python train.py --encoder_arch="vit" --encoder_activation="gelu_tanh" --encoder_layer_scale_init=1.0 --encoder_inner_norm=false --encoder_moe="soft" --encoder_moe_every=2 --encoder_positions="learned" --decoder_qk_norm=true --decoder_inner_norm=false --warmup_steps=1080 --adamw_weight_decay_other_params=0
Rows from expert 1 of block 5 of the image encoder, named by matrix and row number. Rows with one number belong to one neuron. Each number is 500 + 50 x the weight over its row's rms, rounded and kept within 0 to 999. All counts start at 0. Numbers have three digits each. After the name is the row's rms in percent of the matrix's.
# up: expert up (encoder.blocks.5.mlp.up, 8x64x128), inputs 0-127
# down: expert down (encoder.blocks.5.mlp.down, 8x128x64, transposed), outputs 0-127
up.13 088:477401518473575489528530498453509530458531448428534543557557446466460551456476533539500563523417420586513642525564522431563522549517437481532434578531486499509536431472450505541556498468579454539520555475540509592480464453572477499469497475422499569444497428551560663477461514389459499476478534529561557582485420486533505511495535609535426433553475482546461537514525470459473519501561
down.13 083:586602492571449493464482534540490477477413450544524481528525516527524451485520466411493525441523484425484432563388460573396505438514543513466499529523506543491489530511534503515519421537518540432473503581400487416496579576416551542546403507489519428582497568477479424580532504579526468508563455515462487414520498571423466484490515555408499575442397499507444445446401451518474478458493
up.14 109:553485546575504517523543514511466418532461449645447478470481488474487492553565501480557480446552553482587483528452527372445462505501505491453529531418411517560461482515512430567552482459500456432535477500395363459518487515416499540511599431468456528469610529482512429437472507515625543473487422480433551515502499555490558459464531463570499523492522553464462455477435559575494578429520
down.14 090:466547488463573501492511474461479440483588544433460441509529440507529482433450576470455551602430435621391578491564524558487556537444514442556519502511584485424492432522555515555544561492490545555579578584603558561519506589543546432464455524520499475511455437527451498520533466493505457455524537486499514519535524412496500567524523581445492419557433544490529535611461520404461537551512
up.15 069:512557509537416505554557500442537477587547483481501487488447504462490476584493544599569488474469583478633432459523473542445459419500425430498532514491409416524552450548592502516415451455399469580533510514490504452497466548546553432459551413461566513499493553506380473464520511450516483570473447569526484460509434526505540504413516549473458503497488394453476455491418456443550469509611
down.15 090:545527541445601563511430551468509547461494486502390536406551562526356466508501497552484429551539443537411499546439577493469403599562488518452508447531509559497505537487452452490515518556536538458565499483517515471475534574425469512421448537522394466512438561445527532425478498476452532517465555473464491475486527593363498549523519476564445426457471562489480554502593494430430501464459
up.16 088:466557535490547549517511433493448507543482535445524457494578601394453351413534590498497462491487520516467449455511474541499449485427520548557525478526474429575425450511441486504473639485583494417556442460536520504513622380443418540464553523398517459529438510514517462476495392557544499440539547482561514523537452562551467489494480489451591441488485463503532498491561467481501489542498
down.16 094:552548483527426472448483579519578531508577412491439464502420535516409628426496510414598470558484537476604549501487538446465472482597498467489436466510513511483544555440531559443518415553510481610472419511493556476463536474498520515499486554495507596452566435498517512582521637512497492525413505478467502530511506460449453486441430540535492488519542495537500481520514563586638450464551
up.17 098:556439462477524493530453619579626456475513462554489510544569463537573487530549550502368445523500483417463490491625501486569449489439542453471518493389462513481554521490456536483472510603471443536475574373469460489504476569575490548487559515510523467475435402519546535552557571510556499487530553613516556471475511562559469477461478552430548496521496451524561489499555410482480561465499
down.17 097:452541463615517422524534382516443487521534494447498459455523402589517492477472353547533583507519481523464552574438568470431483403475484607454470578604496481491397474523409517482500510501548480499514559571568584452545451444476562466470561512477455523565542494483469530454549487482447469498499532465475501489585472558526502559468447517556563573427563525529460502512558451511497447484409
up.18 098:574446452511510532622422415563472447450475516488596481540483484474564506481535493429454554524550465412475448514575443475655516525571452516533518481536483440544425598559510482511471497500538502551544515463513468457511519531525565496502525538460540503525435410524457514599654460494475427506560609537486559497427501460494535447524475479463566424481403512523510449455518461442508520587550
down.18 082:506574476527467399532510559543467381432619409560499542576465472528529494511499525496441510464460456531575592503474540446414474540402442524513508561475411547408595519535551420462651511501591439521509522502443527511451407549539459482568487477447488584458482532520510419484491603514527465536467432476507493504460476560471469495470487455506528536456480450532583518462502541533518467547435
up.19 085:446518586473510403496403576615457503503493422551486528431480490519497519491580478480514500544490567529492535466541421537497428515534495421483537451522382451438455532393420593416525476515560527547472533477532466402459526543430506474546554495472514522431441534581502560569491491383527497475512510525484532488502565472455554602581525374478517470528553442464473588535477485425509462507532
down.19 092:443603458504516546489592418425504511469601575623553488492451524408436469473494438545588464501597415463442419495534553436577452495519514590473491527512533608486450533539580486534529462491463423425529569487548476590525489581461467471533477536520506527464543489507481467526550493574523476532532494472518417472505385453539492462475476476529447499416463510508555489440493423538505515533384
up.20 128:498422459560535538420514525520527461504534486549500465429531495511549515498627441463525531399501571478491543502489434369570478426486444506489503505453441509458486541563482470517433592436603485579434424493552489462391542462543469537485625578500440495467499428579438489551510543405495458484482483434519543527409500499581511510571571471506514506494440525537505560606573523536503562519500
down.20 108:510506465386492395579508426525487519455538490441572514582464471538539512496435512567488459574488384529529576554449499562542487529577577495472482574542495412544462522465494531535597413551525480470525544599541445451486555538390553500546471491468444508464447608573504504563537439554513467503578508489393472515562514460434522466524519498531450443520484585526470544416484425578458497491515
up.21 082:496560512432572510594527465484529506530538456452531432463491476464447528521500464528434478514528444472467499433501420498434579560502416546498454553342457482477562572531507438408444522498529447503626471531518466539412580512494623550509428506470410480485469471482452448504449393477455418487468472525503367518517536540426496469466468515566486462519542487492447483510473593422459453492438
down.21 095:528540559479462493473475523511538457492438611474526499518462591474419547482479593553519550530522608470474549537558476535447491500517485484505497419477574535524486416528597556590506492516540521554504450524527567493501439573493457419419487502419482494459448583586470578467467498520481547612553568482477684515559494466555560485461531449508557458513497557515496545518573425504468522467611
up.22 100:401547461520556546475496499543562438592540467477533405524543493549476529488513512457525457449528427483481568502529510454554574461524544617511483537560442465570549650505472473475483443519550515534559504566365572483481561501546465533518568515409437478476424493569536493597527514427522603522475479525480467436453476468494575494512487554574510518379551476579495425542547475509472576497498
down.22 100:546479495413437429574473454525507506468546480466529400468487468507628417608455555531487472453531514503581479496478481492540476441507555424467518523532530528460555412466434498559569548457474473473491457502445467409555479539468506569528519461575545472480489512423498431554549552619461431421412471495441469505539583465591450503544532541570477493517461515522515400414499542565520381478545
up.23 101:536536442437463511547493483458533512537599539437515489601524554447423480398428569493469571512488534493565569460562534506523490499483447519506558499604464489507502541490530456533620550455524558558456492524451538563467421526454446478500516457444487546453453384543488498582553626541416481536537471559517477465501437470481490487506444491503586422430417498499550602508620467429444464536492
down.23 090:546613467519463472453467514533452506454449482537518491516562454570549572431563546443498497426526437486499524581458473525498472476544468438543491530536471439549504492485510468465558463434547410573375514503471504465444569452475517521490487510506439480499541586577509440507499617490449591491458405424509516513535479515565522497643424548548455528467518418579502411553474537609485442399479
up.24 087:478452509485458453486558523528514509483494488510569415508466500560544473511620551490537522519547549470536582533423592437573437494470483489435541541510443409494463593434453486471561581596539578524502461477514512522548461398555491531526593452470412505543484512523517601519541577467551497596570477466535524497501484509425420426475474396500563556395470453539517550430496443444558504563543
down.24 084:524544468442470453479446496571484438543538466606472532622498510487487465479567457507445495514521482456508456535526491542505499441497492544506418512524560592563458479496539529513530391421477430497548562488471432520514479490434483513472517471525516562439504415428454359521437519475471504444509492437466486459549371512649533625553565509577498457522441536527440425603462480512505471539431
up.25 076:475537486593453607520516488514524558522405448447380546505450484504491480497511479476498559412439523491589514461524607507471452558515562526531577532511516486533523527546469647552452495433547549527506454434411539389478468446472424555528435482461514438518567470411549484546468580477528560499564477460430431558510462507532477507484461473551559535590473488500493445558495427561444525575425
down.25 079:455509563482500430499447625606466510499531515468513482554554560481444446584523565523456523558600466457509428469433469431559425530497398488552469549475467487434493505505389356479556499489432440464514531492517570480577585481581527538445526669525480532546467444509469514461392464490504513408444538495482496426471515508495433473568500499492531451486506445499520453515521553513541509548490
up.26 111:538504548505509363628483528511473404469430476481506534534539516463564535503481554465516565610478517528578515482391600496448477468491528516433526435422459450539441399450425437518501514493498432445556485566467541386541555488462479591545495449495479553515526508487532409482563485466523455591476490529548467473498472559367416475534493491528529472442538444506504587480445575517501491444504
down.26 116:421431504532447578435512610481514518577563479471436466470485436421447537448522404601442531459472461472563483466585468483543534504558482444573489544551543500439488412492488544480446467492553593582493473599556479580534445488419573486485500479473486472416458494505406559524503502498474569392455578524513530517551516519592486564473458459582451578498514546522556459490503430437460475458468
up.27 098:494480395488498464398513499455564502538617476512536486510453508424515523518448508561440568422505426492502670575501488564536506567560454568520508547517598468483587497543440502466561473492440450529484498561516546488458503491545470490484551533433538538544448453511486592532490553483436489497445595542488458415533487513543470550530483458583507456436350522549451458448472409441489542534553
down.27 095:564534489530565560594552534569516453493466540479604519537559526495497385543546456501502518480616449477502524467585421477501491359492496444474523611521429446490453529444514436515539505539429516566471478489381574474504428622421495580527491578534453553482503554495485468503453539546458494516539446468531490560478418515518493475558530602524498469480457603452555547499483514565523435506474
up.28 099:595540559465457492530588497358528548438480505514538487412544549513509545496550514471574439466464466549523419552507522510465513593549470502521513589530479437449529571558493486472511477610496545506422508414508423550543594567468419420474515442485494612445540491524519395483473561473599530521554450581455592503486518551538454519441423496541557570477555523531526519452438511481525508505548
down.28 105:558558514443564518408458645528543500509556489504529502530443458429411523488509533487470491431443534556570534419557531481604422471446486584533411476506554490453500402519430553511420516485511605560501495504550538536468448624567526633545432503515526527495522531539551541443600490482452504450522459527442441499505525469515475452539518431513557480531471472505467548479594465541506472411478
up.29 119:475494430472473521544426532464481560526520561491519417559463518430443479497520512451467495530470482476531575522434384501571558493594468571513536457483523457589510483552488552511494532462489403562540428506445547495430434489426537502617541500475483500515529525535470503537534536641456428469562521555443543441455571489554449515570449434612472506407464558474523427460459487504496514625406
down.29 111:479419452507470536532481460617540416493497423467572580541534506506500573488553541486515500474577452521506597488589518480445586499490427488522442514485477529432495430422487403562487460450512574523373485516502504480478559520516517482536507520404470530434432482516552474506468592548348482538579482391513436503515512458508459474548546618534506487501418516613502494459529522539522497452563
up.30 100:533524508578470637402458483513508458529445528531422515452638426510397470494485445521455383500496515618496551476575460445436506512529509564514566532507536499501537596467505483451493569511515470521500560497403484457509449425530467502500524440539552619561619564497578403525524473501490501505543478499547528492497520411505426560601522474529515509506534578538552581531511524524482510498473
down.30 090:545457460470461476578512559499534625490521546509594476526437476507528525438502603461577507600474546465509490606475539618439530490470438425501400525576458506522525438484516491548517451524511494407466480512539534484454587496482460519527431469528441386580443416494429613511519496507544552548454411517480419486465491533422500425477557496478449499555462478558537517462449433502502495399487
up.31 089:474511462479564479542545568454466443555439431482450498490520533472566493484382609495466507442472558486507356478475484491474511539495532479523553526481504484447462591543492522595470456528483454484516479546657411599486487531502463579513595433562502530516523447487519497554478439343483409530528464446458505484421550509467515462449467469495451453500467461558491526507609435505574530574503
down.31 098:531503544513543567542560554408492501537507531557483515463459502566448503610553493506482510505558563505482519476573569414537484539473492546524494503577503584475463472382445455425477426530448501486594490468460591454539598531485508508432365446488545470537504515521603517501529490590536556406521514530530521492470536564588549540515608427472500508510568544465477388460510616469526529507449
up.32 078:469549532583578502515458544513433497610532496562529499477442582558564511516525465486477536599550494464493508408496474487501501549420482563549372581578505470536454454468566513444438474500503577543565533450499540428496544581518539498534518462560442511522457493505455608434573504537437481530381510526569496391446461456561580517411489516433495448518538498505485377498563504542475510531561
down.32 079:582499471447516397557508460409545498462570533515483527412446468466538467481500460546460456398414548548523526512568500447601497560539480460475616431499478480530510522506453472489543550464439474516377532505494406522450462485462384546491501561443481445468533485592503445505494564459476515566521489461559575520561516502553380497546522406493568479488557502524484646537468489453545462555470
up.33 103:458559390461537501548496520443538468435580511563571467493415571489413571487437527535455545491443486437554471483439408435536520500599517513484444394519515493502523490610456472521468479443559467515484503642519535475410530563473492457540401586507489470527457444473455477522537456512479389480501557509492530474629509547518512417470507500492603497473469518476427440459524510451523533595472
down.33 096:503422441573524551483485510559561435448547491453552455452576481484482429528562475593528402454509462570500622519546464522492499492535410626461440560465496472457488547491509477435471512512530466513510521356509542558496454489444511486502588454492492521482532604570473492514535486522478539548473463514519543512448589462365566490540533561516497528488512481543564532502540470617536521392611
up.34 081:461485498587528437509519518506519516569511523504461440639548491435366532559368467484422479459464545562392471488478571448467462490505468470451473473497469547568406573487480551492563443463456491528567506539396487432489585506527501509465466424466476501429568529540510501488450534438622491585486526563512490476443449477539558450483528510615496532504496465582523480580526482437464531546434
down.34 093:517463498525560591579529431454491596536484513503420551508580533507497434558485537543487580501493486487559474531521476540485497564455479471551538524504535600511517392496472473476499484450488500529523484523536573484446403537403421536429590479529476455574477560594437520461494536448416437550461521501598444484497598472533464474468580499557425469495527607417506429450498491519468386547396
up.35 100:443540524538538499496541477443455495514531514461537502509557390509496524480534597485500420552581512547560481559509534509417443469425497445505515506512408583552480519514587476482577476515538468552640478573452404559529498499485444550499457537459589579516524561489474493463488400512506400490516438501482440505527412372511514537505502419456408449556532481488440454417487454535543427575425
down.35 111:620455495524521495609442578554547521514413566540451491491502588453553500532446426563490565453509516397515555500550521480515492518491553545491468375459500521505535519526464467540408624516510471483422502422483556533428574474488516433455476533486483537588475404526497489460555632465582516571493600538572528466484528521474497435422487547494483552469481517532504552539466534509445546497601
up.36 111:541514550438499499528488534503525515479498528369548541581599510481488387519449567474498389471570567453495399520432489424541454523432529469517597482547473540533496432503576450521509457484522466462598467524456433547481497504431471512505459564465562539506514564546485481460552571413519458527432523529577500549470577460563490475505494450536514453537490528484515511411447525638525354453529
down.36 111:546447491580568524538502554555548535518528537523539503518452509458496538503349442464463537470553631398505587520547539507528592485420576383496464424436541508514609467469522470503500538461530552534428468482434470513507476465568513510543489422538455485578483426466479410496580439511449510558445563417503484406512497501481508525493446551479384523411519513508511531525566464470504565475443
up.37 120:465502474480489433510465485439621511474521506513518440486488493541560528466489538587558499527486504374460390498546467432535460558359405470590455511513434474492482548435452512473416457528388534491464549422478544491503450517484489500567541489501428527514471496514500532557482450494532488456534528483511521573500550531483531543443427573356587487493574516426463452532567434623579457479494
down.37 120:553479503612558459534600535516413413438573461513480460399507464516529496454485454416527436528518525536473482506494500545463499489450547516563504422508547396530460495513538499505456642553519502516541525594629470557466489461532504477433488484468520534482654530423571489531547423532525468564524479482537493555535390458523543494463429524548562560532514484554435551521487574484583563509498